python train.py --targets=["trend"] --num_classes=5 --norm_position="pre" --moe="top_k" --moe_every=1 --patch_size=[6, 6] --positions="learned" --loss="cross_entropy" --optimizer="muon" --adamw_lr_other_params=0.0026 --max_grad_norm=0.5 --epochs=12.1 --lr_schedule="constant" --weight_decay=0.004
Rows from expert 22 of block 5, named by matrix and row number. Rows with one number belong to one neuron. Each number is 128 + 24 x the weight over its row's rms, rounded and kept within 0 to 255. All counts start at 0. Numbers have three digits each. After the name is the row's rms in percent of the matrix's.
# up: expert up (model.blocks.5.mlp.up, 64x160x160), inputs 80-159
# down: expert down (model.blocks.5.mlp.down, 64x160x160, transposed), outputs 80-159
up.71 094:143141132121160132153128148134098131146107104132122137130125135151125125134132077139152165105101157105146154189130128171137149134155095100112135125129133129137141165158119152158115092114087136109127111110157135109132134140116177086117113118
down.71 094:150144122110104111100163115099113110104130136102164101132145168138145120148103116151112098119168106121118156081110099118141144154120136120152154130122098146117048151166116143121133107144118128087147135129106144106150127083127144069139125129
up.72 091:069122112149147141174122117187168138130129130169171155115124143112116190139143093136115116119103086156156111148131082130146140136163140168130084111131165144121146093145060160141084090148142121135176121117110146145133143104134125154129120087
down.72 087:125097131143167104149139114177132125091128152081131094175169138155164117108135117113129134108135174163148162131139137099142138116135118116130154134147101144117131146121154112109091125109140128152102127156106127142094135112166158112118106092
up.73 100:125126135134139173121140124147118153137119092131114143072086134128176128123102089132130130067177152124108130127130096105157121133133111157139120126137148132123108124078153146168135100138159128122131120135150162104112124097096105099121120144
down.73 098:130129139139113133109170096110131116143147134140163149117112124153109104107170155120120173103113143129123148105166123118109117162166139119175130123115103145109126165119119187132113072131097134095117161108137107138110183083127127144126119145
up.74 105:144131120111163142155146149114207108122126100158159115133172137116092133136107092095155143110129119107162113153151115139168091115126141101090122130160152129148122126079138134106104180121137115096124125118131125093140145123121152124123140152
down.74 098:164109127114139143138133127140115117087106121115110150098135118114118114130098140129119128145147162104150150171167111146099132150171087141115120162093113133106076168150103108191133153122115110092095107111136161148123131188175116127151112130
up.75 110:127131128092121141173161147129148092131126138056148167123131145115088109125115155122068120092137081131097143127113141104123105107130109096091140164147110122112128155197122129108104105092122115115190128136141151124139140117114125096068113164
down.75 107:142094118133135145119094167124120141136104149149106099104117104130141129116202120106119125172154128096144091128135149123144145131113149107145095133153173122104125138175127148106149113123134111160126127168139092098140178134117100109130124119
up.76 094:108132130140139122134127152113148135112155110112088118124127127137116120125101101068144122140140129129106124075148124132138130146089117081176143132144129164143125132129156110159141098153088144152148102141139176178147107146104143097127138151
down.76 105:120138128156096107143160131124059145145128126138129178146131100139139114141113105102138106108088174138138103140146125165124103136115088133109128164126108141099130137114135144129135071114143150129146075163157135126095152106067132163146153165
up.77 087:160134129069134147150113139149096089151127134099109133119168104150098136105111170148112140076170137093078121187129126167162087131084156133093095121151127144105115140150134096145120139120146120122140140149100146136110121139144152150147140130
down.77 089:112114112097128160115130155076125107149087093068129113104110126169118128138136115167132139091104098128109149101115126158171137100138166155124116096096129138157113165093142153124146126167126124116115094106144135140130152127170107140104140167
up.78 101:109127123138161158122137140097141128131124125164152123105138130164155105151107127059130089119117150130119189141124134198113107170114141095112127114113140100141120074153123138096094115129133128147113129132126097109117145137135167116129124111
down.78 102:117152107115132134138132129082163105084120109122121149140146148130152131172131113125121142133116130118047132121103140146125133119133116096134143113149064141118160139156107107131171123145101140113169136128154182151155103114107131108158165127
up.79 102:118118121131113110126173148155115098109135104166126113154141137164122134143091119109142121139104122109121116107151123131145121104140154142142136096136120115125113160146085142129142138160159133145126182121113121121127111120163099146141137118
down.79 108:118177159139127124141127114168136130117161132163144154122120131119117150129094142116119109112140108125127098150143134138145138136141132139089137157053088138114113096119127095158134095057177110154076103146156144141161132107181140147103144103
up.80 108:160150117087138162057109109141096106132137132103096150133113122117103147130093141129112133129130116137119125149133118106136095158104112137150134114129120144143101140112137131161121123118126152160157149106167111090110149132120151143150120143
down.80 104:139132113081146123153111117137151116142143110151103115073131086136114111124149127127147172092144124117152127111129091145114102101151132113113119164091130140114145145112141138147103097166133179119133125118091145124139083143170151143147139135
up.81 090:119125129153152131118087129145091174134120126110112125136103151097116113121139097116108163167118106103099082139128086152110121113150147134157165149135109168138110162120158151100091115059138137136097119124077108146133082154119151142136158115
down.81 086:075126135123130109113129155068139151157100149158104112075127114140071150154111145155136152137118124112101140116089105162142164148115110121102087123161149098124116137147134172113121120144110101135136163136106124091125151130165138132130123157
up.82 099:180139144099121080143116147164121145118133101154117120116157166149086133146093140145112146078141125126155168138112123121108133113120073127103126133087093123124148104153091133149121111079105146118115144144134137084158114141115117152076089124
down.82 102:203158130136129121119146105084166104108131123125125138121131144093165133115113137163124087146164095124145097143124126142123114144065141131125160169148167130124106141112121061133090108149141107117151106113097112168104121145103137074099135122
up.83 104:092141124095144117103117109125127104161149140143121130105123121133087125081125159082147120181103121133132095115123157114058155174132154086071115077168130179127121078084138154146135128117125101122138154107105165136164126120153131115137121095
down.83 095:136140118142129105130125168109102121138148093098113119128150136152182096092162135092128110059129138126142162113148161115100111099104147171105127108153143119112181082122134118132109129129122158138096116135123116120046151140160116141120101153
up.84 099:103112121134098098151109128106174112103155147067126125086117152171111154147130142175131094130154120113171107105114124130119107116070144119149095102123103162129127184126140124123088160132136108126152144151107132139152149142170146114160144125
down.84 088:190155117117128125103143147105087131136131105164130139153125116141103111116096149114143112137150135093163139137113137137126104100094129116114181125113152143127117117129177201151135144150127144097116174150123123152138108104103131087168143090
up.85 092:165111135150141139097176128142151123124071126163126150131123122128093127130130149088110106067119109114113129154091188126134117103148145173088126150111149118141119126119132073142098106115141116110094123121101124118095112156171139104129137164
down.85 087:120137120150099151154129167104132133137118122094096092110134128133064071171124147157133173116118159100108133101110153127131108142175117123146151178145098094096131192125132114135156141121161121078157121113131117118129110141117126107149144156
up.86 098:102115118104120107110131124087164106139146153101149151131132138086114106146143178137156159119119140105082165122184146135153084126113151122127132154117103122155127149101137160121125140137130140096124101135133095126106122119145127098073123145
down.86 097:167124156112183111117112094111137151137139123118142090105156145139101164112109162165156105192170156116133111146079109152174118089174114145149146159112160102141126101151102151135139098154105123126133132141092122141153128134197154121088087130
up.87 094:128130138089110112102214130140146119147116086117142169106103127160091127118147141169096096092172136112102080150137129106165122145123169132133121103127115141146172113153099139069136109131098122185149137135104131125117157139104117143122113163
down.87 090:150132102127147124145115137137147122103137119139099145116110093114167135147161128116124162144146125113109124119137093139125123112116118061137161119143132154101125131086173102138127143146115097102079111190096127166153137129147140148136164138
up.88 096:143113133159146168142144127130133151137087162121135093084133107137145119095136098130111152147165177130125154074150095135114100146139122139154077137128106159107135136093145133108079107115127147148130178124199112139098124131122117168128078126
down.88 098:127128107130101087108121141104198152117105200146095138131138068106184134133130146134110182118094152151119142139160106121167089094122144166099095115092153153143145124130078121134129131120114141133126116106150087133169151083116140113125138121
up.89 118:101130132124137122142100128133088104100097131123144134088161100141130140110150109089133124110146157131122116159183084115123095153107130106139121118156134132136126142155204121128100128159095131061091105112131106091137139134088162119143122147
down.89 122:162111126116139142136147105074121109158126062111089141185180181153119129140144087094132129172167151143177147138159120108124161104157117115079114133130147158133073111139094108139144156128138084088143103115113134148095135146170175104140139153
up.90 103:097136121119109125108081134127104113136139124134149121094118121100104108145133099154159128135129095099127119119150149167108115156117135167180140147100113129127112091106128150148106141130150168120180088125143141162130125149079173116142117120
down.90 109:116107123098187154082127088136133102122144139169156133157082153156103116117130147138089130074121134124160102136122102158125125102130110150096137159106157128118074111123149148141175102124132192158158123108131124121119144121113134191147138121
up.91 107:093130114093132155109104157123129160128113113123119127107112097114079116118159158098094140081107155120139128115126180117100103122157127133140136167135113132147127163160082122133120140091112152165110120116095131156139108103118094118144146152
down.91 096:138094120114120113108168156134161085122163155126155103107126149115120142105126133121142143107128144129066137163118143137148125121150115083151128126118123127119093117086131164101112127121103134116154107157171120136135173087129101141101118131
up.92 104:147141138121129115151145139096185112122174149093128130133136118121130103125165088135122171093113084130144124130142143142129054074121136161115124140130114135128156166159115173152124105143124095154151098127103140138111146127127122206064106128
down.92 113:105136100143141092143121172142145126141107143153127123121136152106157124097129189110152161147135145133131045140083104124150144072157116088095086131175116131114095131123139141130123145106121106114123116118120115157171129155156152137076138112
up.93 106:133144122127148170089138121137111070091109089128167092104145114144122131161123136167165144097130146142131126073133106134158125169128140089124120128084148099129117068152096141107122130145123107139119142124152128088133138164125187121102129161
down.93 095:142118114078159098115180138127128115146117102148106117112093112119120116134110109166138172143128110110192140111126099112157145146121131136175161145088117125114124135102087174124133112115129170170128123084081145126109145101090130109141122145
up.94 096:164145151163081165082147130134118111140124137101100101146145120112095127126122127100177140102098113118113121154111143126135117114094104124153146115090105110123144121116157129134124135089111131123137129139116187112154134157092135117071081168
down.94 091:122097158139088098101109117139115114085165110098138111077149073152142185128172135148116084138145138123100119132126156095175110151096162153157146134115103132112118146134145121090113164135139096151122149117116116121112091140173109111161104137
up.95 095:130116114123101129183114151096122147196128175098119087126097093169144081126160134110147131088108160148116133144149144110121137133118126105084151135110140172144112102176112163135137144169146090102120139136140108145132121082165154178170149120
down.95 091:139092106077140156092150203145154142142103122074175115176165151066107160089106115130116155154118110144100095096133129165143084153120114140117165106135119122117169103147152082117106136141091130168153111119159139136135114132115136112129158115
up.96 095:143136133139155127146171159081140125132155111132100163135126157129091065119167103155104106144129124139122116115135116138129111121150126103125153109142138103137135104127106095110111113124126133127133165140123134136140099147137148084115166152
down.96 102:165118102099096142146123148155109115139082064149152130159174136130152155157144100114113136146165118133126136144121131110130101088109161131113080154155125109074122152191134162152154138165163108140163114132095149121126122175116135103120115128
up.97 111:116111123170164149115101115115119113142152169131110128132151127098155107159156083092140123152152125136087120187080159097083136140133149149176068104134155091132109137150150116121147058140153131145127119140119092154110129175122135159131127116
down.97 116:075110148129113110169103116138142116124124128155104114151123079109188152134121135138123117090095147117138096115137157144141148139121149114137133156144169148132203138118081107145126122116129141152073110091136147117139189114143094156132131110
up.98 097:162118130125132167096125132125118109156102115124150099133141133122178120155126110110115120145168154137097108181129084140170132134107163154134170138123110160128151157096169150083181123114123106143131130124128118081124145121134103135164136153
down.98 095:079152152089156067119126116149117155103116122133091110130082140154069165129108176125143117128106120132148143122137159126110127133151127132113137099116137096130123100145140095130173170098136167087156142062119127087091094140194147110111108133
up.99 101:139149119102145104109125107149110165140154082139198133119140137170129117148164108109151155162091104169150128107080134148137086132122114138133106122164130126140121136129129165140127124135120133150094107112059186133141125074075137105158098130
down.99 095:154137117099131156177135163152167101118135143144153118139145150136117100111115128185106113115160148116158086154189093127131129113137149126171097135159107129106124110108130144125112123134136085101124118122178109124148144120126105169101166113
up.100 103:118119138170123117161136129140110106080156111115134105149112115160122146129121137147076164171096141136122137138141117133217134109159126089111147163163129137119151076111120107079156155184153094186126131144159162098139111121169125090110115138
down.100 109:095114139116107132182070135147120143122145098181115113159083144183133138144103145141124127141133153135064127080127133090122130120126086153143141122131166115133084122147114125121115135111154131128129127112140151127182111103118136096139146152
up.101 094:085131144140089156111136130146165139159098109121104056148150110130141145101074115133119129126090136139140115130103118108131112089126099135154106079147133209125120094115141137104157143105122148117107083154115126159137140140131145144130149112
down.101 078:155148129130109120103081106129116139152159085098148116134117112100117178119114167102152123130124171136095116165154164173162113153156136132093097134147098107095127083131130126133128140151098141143100122124151164133141119146091129092132150119
up.102 119:126133123073150092104154119095136132131177168130182139134146141134124152123080125137134124113152109140132121135103129123148144138109107118082123087152129146131151104121154142139137123066125111123185098118103075116132193119133163113110129144
down.102 126:125112126080139153148137119111089143146144112188137159080112132161197111129118150098112109105146149146110156118099122135155158101121099168125138129118105108143129133135110105135156115150115188094150132103156113105125130130131119119115158102
up.103 111:152133137152130129100106162133138075121084113154126143152145130117134159136088130093124097130151163139128118205132124145117121118142141152125125118091138142142115125081090122130133135121120158155154113126177113130105129129122168150143122162
down.103 109:123121140149111136134127054152140138121130108134122090100110129107131089111081180129127160140160095151141153101141168115121129150190123089139113117122139110126112144102134108138126146115097186124151104115100137141128160134134147119117138103
up.104 093:186137127140129142120080106114119136115160141101089098126129119098158103122133132128137143145122126143125139101117101147127149096125123104137097149161157087114123111124058143125167118156167156131143116129140152166114154152105161149136138129
down.104 095:085145088125132088124092152169169153107113143140109077111120145124140122088117121172163115137123095135136112088095165111085124155158110148133152099111148140145112126132146169127133167102126104115142141136161126106132106100056162138119145067
up.105 112:172117119069151141124132101080082124122079134134132114181136153101084135121155199163122124104162143128171124124089124160110120097182087116113150112125134140134112134121150165132118109134145100163164157112108096115145122131147137158137125142
down.105 108:133151106119128084115122135156150153103113109117128106112119097152158080076137116112115137160150121086137124130084094146143100162132177150137112142127153132129142132100123117123138202110122160143111135099153109131118103112143154087125124140
up.106 102:157129145173153104133134110101134134113071118163157142148150136134128156139143100148110138093164145113129139160133092121163172127158120115145117140147133104123127085118148094180136092113104037134114174126136122136137102137066098163125146119
down.106 110:074116152125116141144127137074112095111146118134152140120125139113169110137147078145116165163150119126126111139153088074151137143146173113165045122175130128132084172115123110146106128106146109120088126135095145121099139105138171089120139164
up.107 111:126129126136145104133165089120127126134111107086125090091127172119123127107120158107105146107122133119174102116188156082089104139095141149121078126089158124117143129152140141120108114118169170156113136142130107194120131158106167104144138097
down.107 114:134138134070128160104164147119160118123142145113147132141141112138138146156132121171137158153149126113117163142089142093152119098136168129142087085152156068151111112138109115129121158096069131154160143153119080149129128114158094116087154154
up.108 109:119134120142139109136132112113088138098151134100153072116150097107106158123152123090125125120122119113124140140155105153167068150114140063125107157142095136138135137166087145124111130100131191155147152156131092118157138164149099094146114137
down.108 103:138143105128113140103131111135102129120159123188157135126109081093134134152136109119140120144093139123118137132062144127113170132075093151140135116112183136140104156149090118130164153123102144187106101185161131147122103102140106103159135154
up.109 098:140140122095138132145155085111138160151113109121129124109141140128154118135141098160137138082157184175145088174152137162138139143162054152079090121182120096129115138096126132125148102104115144147133134109102113145128152125117107131109134102
down.109 097:135123138115113141146163181117138106104121092124150146095124145168100087062122156157121120152137145110129118101152136113170145075158143142188110136165116139143095137138182126129124144101093086161139124147136119148113138135139116108134137087
up.110 101:135107131144149109137121096131064120143158110118116146132111135121100067111140126066135132179127136111125114160111166159112189113123127111093134138109100098125131146155115107119117103104157114126143104151134151123136163131160116094113141137
down.110 112:137132151143120128106132167147087133144148106136100103077125119115143137138090144163121134112119117116138164063123112149124096139082114144160126116172170125143166123126097082115115155100139148101157140151125143126090121115172132128122130097
up.111 097:151109133141129124131056090109203135146140096107134140111157153179152138139141117130151069119140098137127103184118130116120115116071075122141185148143113111115110107143135143134128151148104135160121157134100172093123091126140101132113134163
down.111 093:163153144116104113119123158125136127108118112088099074178117109138114135138138096204146132084151102099135129150152102108147169139192097094139121106105086122118130082122153122115134122133168140125100104163131112155117123111102133091073147147
up.112 108:129125117078102115086105116138124119172141131137166135178082130143121099116152076149160104134126118121162126145093132139131099165134127162126138137150136149132123120185130116141133126124125138124162110130090084107169159155128098101121140126
down.112 112:153110157125131076177097135144100130126108130153155114134139122144135105108174136084157141108129123118113123143141124153156110142126077134141117157104083152129102150127129136134123122144141115151102125123128155105136076115116151119141115163
up.113 105:129128131126139122108153155113139128149136152129118121151127153123093167158148076129151127065103122094085132145134147161149130100132097108102095127096163114135111135159129111154118140143149066156144119124157123142097123137164134085178136106
down.113 105:114121130103127149117162098107105078109116085149135106102111143083160109124136117099132124147194130142172098117104089135129153162099155097092143129113113158182120104138142123159132125146129165147110121148156115079152120162121165138177152131
up.114 109:102110136144121183081143136098099124098147150143102137126152122102133125148130153136109131130149094158153140089139124095141146163151147177152135119104112159129133150110155128116103166123138210064118134125183170159113114127127147146141151131
down.114 110:091114169136130115129096058148122144149117110125098131141100125130118130137180119165112116121142145124113105124130109144138136147111118160114132097115134137121129139074136136142160152151131127146104152119114154100107138112110103104121089141
up.115 098:145125126117137118121149156151111140149118140128141159156106103130131142097138176169158146130140105125131158151074104095154143155128073156105166131178125113122113126147095091185123139160105165148135131117150152129121124110092126129141108103
down.115 091:113125134180136136101146120117152119104097138125129155129111110138170126151138122092088103126114101138121120149149162178165131136132132125118115163098125126126123098145166071162130120115136115135153130167114120126149129126078097091089139153
up.116 085:159138110086151131115111122168106138120174151110099117115120142147133148101086115110138093123131134108138140118100144121121123108136145135142180133159068091142151168122104132110118126096130142185131156114144129128128123131117155140132143095
down.116 092:107162162166181135104111146170162140120084090131107089100108077127171138089105130132110111123127170113142084136079123117113133123163173103166130139127126137112122124161138161128117108124120105094146133153140129105128086097130113114113162161
up.117 099:170120128099130093146120104127088121107138174134138120127105131144172089124090124138163151118126145125125154195120165124129164101069105154178126136114114138137125111084080102159138109157124105139150138140148159133145104126104149128162144125
down.117 104:159132155135117126103110138089147129149138102136154159158124164127118082098089064192100127142155105154173131087142138153132108155126113128158139164109113147109096107093135149149143075125121117098111179075162154094125141135103156096139132149
up.118 105:120122124090100115109112110071136137157158124142154128160113142139113145173163099154109119144158134153113101119111131140118133122105161166136127077154129146116129160158153152087145126147138114148133118149139145093152116138094162128139144140
down.118 098:125135138103113163196101126109097147095136117148140116136153103159121114176095149170149120145124152117116106094150151121108123123094161093138105093067132098151177135111102117127114146136124149150091144105103134138124156119128114126110132113
up.119 091:128131128127106145105138153114153117130077139078116108134100125144139150102109116182133103112112098126124176123087139133094149102128100107127100122194125083121089121112172130143152136135126115129154124139179143127148071171099154091155147136
down.119 092:127142155120157112110151139142160144125149134118158089118127138100122157163096123110143146170121148144124148130135169139141126169141143099139089155129158121137139129117070124138137141102145116089093074088122134171136100087134159127126137146
up.120 092:107131134095108121152104162134140123140092123148148142126134131131098119121133153146138152138103081124150114121164135125104106127128147173119123124109129147131132147135201146154131142146128119106154142159111136160109131123122115156150110114
down.120 097:123112161135156178105147140160108135084118136134118137149128149151150131140129089105144151123136115138104100123123127145142099164121152117126109138134128127129151112108096080133122104089147119117130127097116138119122132153127136145099084133
up.121 105:144110133069119115163113157163168109139083146106137157158152135110137158134123129162103127102126128124124136151092170116167126118119181136098141110130131143123133089154136132160129125092152180117121109124112127126137095159131147144105121170
down.121 106:164138145087123168126119162121175116114152128103124115160122107101132099129134117134142151154097140113113103085144187133141150128143156119094079160092123136124069173116121104155093165148123131106118138117139127106123071149119117107103106137
up.122 106:034131127122124109121105140088120168156131149164129136114131105156108109112158137117138106113134102130172108087185138131053148164117107118147160130130110078127126148121126152133126147101156133110159167135118104158131131140114128096115164155
down.122 112:119163155157156132146113095123141110145123158140166154131149121123112158092106102104125137131114171147149110141084135128157126124093123176132108109107091118130138094113105147120173119127158140136128169089091128108155159141110139169121124097
up.123 077:122125147131114121087143111133158165154066155149157128109114124157118171122122134127104115092178083104171084166118119149119165183139160119110147120128147128129117130100138173069124106106143123136126132120147142089148152163187085127145102100
down.123 071:125130151139175189126148151133124139096122167125111147108153134101154118149082121082149180146116130147101204123119080119100161133075107108166095132092123123148132153120120119151122125123126137100123148122139143122103121130130143128122129098
up.124 093:111140144102158121133177124135122149116115145118110117129130114089112111141153124109136129090102147154124143117113162133138131188111088135112169122132122136113141118138122113107133118194140089168082136120113112130121140143146129101100085153
down.124 093:121156159149085127138147163144147111144136133154140127119106132090208098122109122129120145163158140134106114161117144145098143106153127067127113130161122123110148153103119132141127143122104121105151087126152115105151056118121130146125111095
up.125 100:100113135127139108119114132170171154141124117158105128106145111105106142148143090097122087099116164119134137151164103159107100143142204190136098102146119122120091139148077130105148128153167081098146150110117148140130156116112145115106139136
down.125 112:166108107176127160145116118120144101148151110086111108140136111164146109066156114127111116127112164119099126116125141141143097110188107121101166092092161099123123122110124141133120121054113140135139118121127107140147164128138176115103145131
up.126 094:135154164124173106143167142107083104101120161100153079125129114125107124095100120121108146113149089128099116159195112156160060124119107116168145127144156104124130116152152110156152143138142106108125159119119122166119083149123127126112149144
down.126 093:141114121152104137157083126171136112104111120162124152154103138156100131113147136114116107146090121114150112127113151134080147131191150172108124133082116158121105061137109168133136122118110132111155124134109109095109113119153112126124110129
up.127 090:122120132122157152089126185142098145136115107129096118147085107148104122173138131124110138129088099155111135114169106142127140113124132157126110131118129089131111130185094122164102186142121128133093118142155133111126155147116136165167105079
down.127 099:119158115110072130131171153172144125108146135133137131169086133101141134106123131120156142152144139180150123127133144138174106178114089089076132125124097159115126159120155120142159104147073133093140109161161137108109113109104101129135145141
up.128 104:106129115144125092130120128127148101158068148128133142102114119098089136096110140119104116170174130083154117088115115102117101146164104130115163165097140105126122164105125126143118124091114126125086142158154125125119132121129116142128108117
down.128 089:146124151085140109107103163131131140116111158076128135107118172134102113139089089133112123143099132114114155110168114096126090167172153148200146133117108119122150138123145142117141119136142139133152137154111102153132149121128144149125121082
up.129 086:119107145169119158118090155095148112134149111073109115140114164141149163110120127130100114072138130196095129075096107080130075118128113172172115130114100165128141102154130135137108099136139080127121127126123147120132149122169158106126134121
down.129 077:107150126095146153122127105119163143136104161124136124105159109120120132104134165123127112108150171074136144171145134160160085147116185097079119152119126136083112101137130134137092139146138136115117170117078098135118128126130145140131141099
up.130 112:100114156118144130099094153132117134134141130111180099115145149147156102171114154108080133173104102115083156121095147126124150144134148098143120068097139149115121127132129149146126131113090150146148129134136111156129107131081172141155121101
down.130 092:132112122131112213117109144140139167123146124167126109150196116117123138144119134090127066079095107173099115133146125155141148142137112115151148143131112135149129097163110114142128154132136127162128114102114135123129148114113076145121111111
up.131 104:111126134132145184113133122128142090128086115159152124062103143097136128127084139149120159072121121118137091123162067103126111134113152170155095126140128162116127104149123150154107196130135136120111130123164105159088144110110140125151149120
down.131 105:119106142156134126115131130123160152126161144115116149136146142136109113131138139046126113141111143098122137128113118140143126105108123143086175135149120159097079143107143127126108182149118146145155146117127123106133128065138128154141112127
up.132 100:106156143150150124063166136102149120093088151143075148153136137112153138094101140138146115105100115076154122160159124154148084113158143132110108148176110081118131124068090135107137152114147145093134160121146147119134145158124124089134109146
down.132 099:107125148159153108091132094113126114102129122091099069115152149116135097132124198118137132145122126130104164096130156138104124127129127071130124172083115138132131149162127135154132096124129123110173098096149160107133077129142112146083132147
up.133 104:101131131136120113151113139146121120105155155080099123137136145117137121123142147169109110137144123160150153130124084114064134128131145157149131169079137062139152133097116150091150119158134129134150099141109152106114118121145117125141145174
down.133 103:144187142133152112118141118154125143120109116086131106147139117115093124083171183148132114127106094163111155110125127105143116114143099138132173143132128145155123152138123127138137156141110099139093156103100109096134137149138138142166099106
up.134 100:168111125154129151100099182142165142143105130100072108152118131176112154138122155125109132163128133098141122153123048134137155121122155099120108153118146105122140108150142130099159097132130137128125101108161148146132166092133117172133106167
down.134 108:148117113130156113126100119112186134111142167118146113121128117114149138076123156126127107172144115147165145157132168140131129120165086083124133184125129121131127164112086156144121116101114109158080130127110117102151093122153131072110131144
up.135 111:140135133130136163111126096119094104082086140086087147097159114153170144141164088096105097154153151116155131100136134158139131187116149106126152101096153187110129103115162135151128150102167104134109166107110188103126089167146138137077148115
down.135 100:075139136134121145145128111132079130107115123109128115142130106097101177123089153135096118089126110146117156095151161137137100146116134140116109131113160127135140133128148188094151192179139098107134124122122084130133142133116133117141119159
up.136 105:103128127135157110097122122136121131114131145101108162144148130139160119181129139108109112096099106116127144126112128107109156128110172087121134188118093133122125149145121106123138109123122171132158135145099091140115103148144134114120130138
down.136 103:127118137150171141168140171103139146096117135132111138131106128127135134094104111148128146182133103138092106132108150076154115101136126126131100140165166160115087127146168125130099121091134129113170123174131119177113107093078115135109113108
up.137 106:160142127101163126123107094118119093127090138135124121143126147153134123095120110097134161118135116122086117147157181091183123072138118159156127138149126138126121108198154110118106112129133118120146118127179126086157124126164129146123113102
down.137 110:103124122124134093190166121100180139109133087078118121124132148118114112141132138105113126135100097106156103137150111126131131123144136101122133151143102111176122143124127157156078102109187110142118137100144141096155104142182142103123158126
up.138 071:120117101158121089133087104141112114166126136126121134167131116147129145122157131141101130139158106113144151141175123124132120133167102106131152138120085077134121145129133106072101136112096123095129097148125172130128128109111139188193175127
down.138 077:165086101116175165168127143129118114116128114122130145111135124137175117107144127128129181140123118085119138104135093138102129101148140091130138135168130081126116091116143105148126140156090114121135134095133104147185100129166125140110101148
up.139 093:103100122151123108101127123135122142144099115148150149128099104112123150108109087122148132156089166150142094137096122152122105129150122128172149095126111160109114098136168118113110157154152151149096118129162109155105141153180081113074116104
down.139 099:085157147116122072122142120109153136159105184098102116141107092134158099170092146074119108131100136116149139115124122130130155152145149120104138141135138151144182136147106115141101117119122137130134164098144146079163147130136095145187077127
up.140 099:132150125134097128095140104129129122126141158144134112138111142109140111158095138178107104080116139082152119149070101114078136107086122088134135113150112181134107170125111153110144144111113115128112143133155154135111174129138107131149129139
down.140 107:102114121141129174113148097137154140129125159106116167163155131154112155137136124128123110172146142148099157144118102127094091173129096094111127152110097126112124117122147101131134142119107129110164120068152137147132082115108126135170146108
up.141 104:109145140133118153115166134136115126129173219122120090088133098111155129118119149186168114120145108112117138155088109120150142141121134129153144183129128107124111169145086082147105153096126152156112154125148143104118120104129122167178115092
down.141 095:155105160119094142095160099108124152131122104142088151126126103126119117106152139105123141132130107164134118126113124133145140110134164075093117161086127158120079164121183138100145111137093135158094137106166116076166088099153117065103128116
up.142 107:109129127161097123133159137112084119121171104131111159084149116175118088148117118119137177148143082117122152132107174146102163157088159119141110111172119121108130121132158138105122166168133144114137149148160100109131147073092096112172146176
down.142 101:125137134144108153125126134132144136118133119135103153108095106142186105128131147135109136112107165136158126118149129115145081072089080132153123142159124106108153128067154148135115059138141142147118155120135097132146075156153113140142120143
up.143 097:125125135108102111121175110129096141155151114128067083115133142112146154112113135118118157090116150077097110105143140121164083138154108100176158170139137128122162170153110145132134139156119130129070101130095094097116125115152097089171072113
down.143 095:116134110136124134127155121145154095132113124121133097117133138101094176129106104124156102147169123118125143156105144110060169094100134121138135102158127110102094156156149108145165108192124102122135077153119151186173123135147135134106134099
up.144 105:105134111104150100125162160128124150132139092155138098153130135148110094145107164160137138197127073104127088132091126140100134144123105139157155118148107102135132138120142112130105131133113114105130110127129115146142150168137150103090123136
down.144 105:154108146136124149176149137101120143140120091122156130154128150095138107136066153137147115106108146131140097143117137116157099106082099130124121137155171162112134149118086093087135146131127121115130143128109114148120106152160111140090121119
up.145 101:110141132114107136138081147143177125115112130125050119157146150138094121152110125142151110116141091127143141170107112141112132086182110131121069099118109088117130127119152135144135085173130128164109110136133123145121106117134094125101117088
down.145 091:124075168123153136149112126122129136143088121108125109165135107139151152145127144118119123137132127142120201165139178117171090165132139096107116126150158154092135108106133123158122126129101151133093117134113090099127137147085195131124158117
up.146 090:096115141132156145166138174123115114118130171111172121117106098145149171149151118138095141108114158139138141068144113091096122097144125110113134158107123145139114140118116118144139074140145116197127136118092162115137130177142107093143121130
down.146 091:121144113148108115145148108128150135137147111142056107176149097120090151135114134186102131148146142111069148115126109105157141171111148142086120138159159129123080090139111107096089191105124157108136158130107097148120121082121134145146138160
up.147 106:151126129140145103100143110142163107138084134123128103089129148103125130124151163098156127065145154130144127098160118073132080091161129098095125115144142191132150110165154139124123129139103149083095157133133142126086095127115118134134126121
down.147 104:170099131107172115129170142076103139117135116150127126169118091110091179153101123087121094131158091107131104149109132112152118144135141128147155125106123108124117091146130114146072149151116116116132113156166134177117169109145134114126101157
up.148 099:145121125115120179065134129130133121107124134133114126115078120160186102104166110140139165128150110129181077174135085127100124137122144153157162101160118119129158140122128130090132123123163149127170143105094152121123097122112129123183125133
down.148 090:178176162139118112126138148118145116146129123097151110174159143112186133086103159166175137091075120162139138153121136139176135116119147141135101105144103120138085098112156142142126094107168082153121130150115108138101122140139143129109123136
up.149 108:104122125124130125102165154095115133141119108101169140126123143128136120078165128132136121116105161113130141162159096095104111132090144139115110134140161133131141168125146101132151122106118150185075121138151167123103166180122127107124100159
down.149 103:090124110133144180168110128161086126123124140140179153120127104143153153121147142086139101137094109119166089096166142110189145142096102108120140129076120110139184153086121144128134146121142140114087123171111148141111116121115108143129118171
up.150 101:133122131152159141102091124114181121120178109123131128162095127175128136163139147154110128099116110100122113140163172159140131135137120191155151101163122159120157146136163102104139158163111136091147145126123132146110132105118062136124131136
down.150 107:102149154129132131118148164141123137134099092149067108127147098158136137141168170115143132112133151130145182149120090140138135118122093107110111134114101121107076113074114137117138098109165154146179098151153122108160170146142139175157143135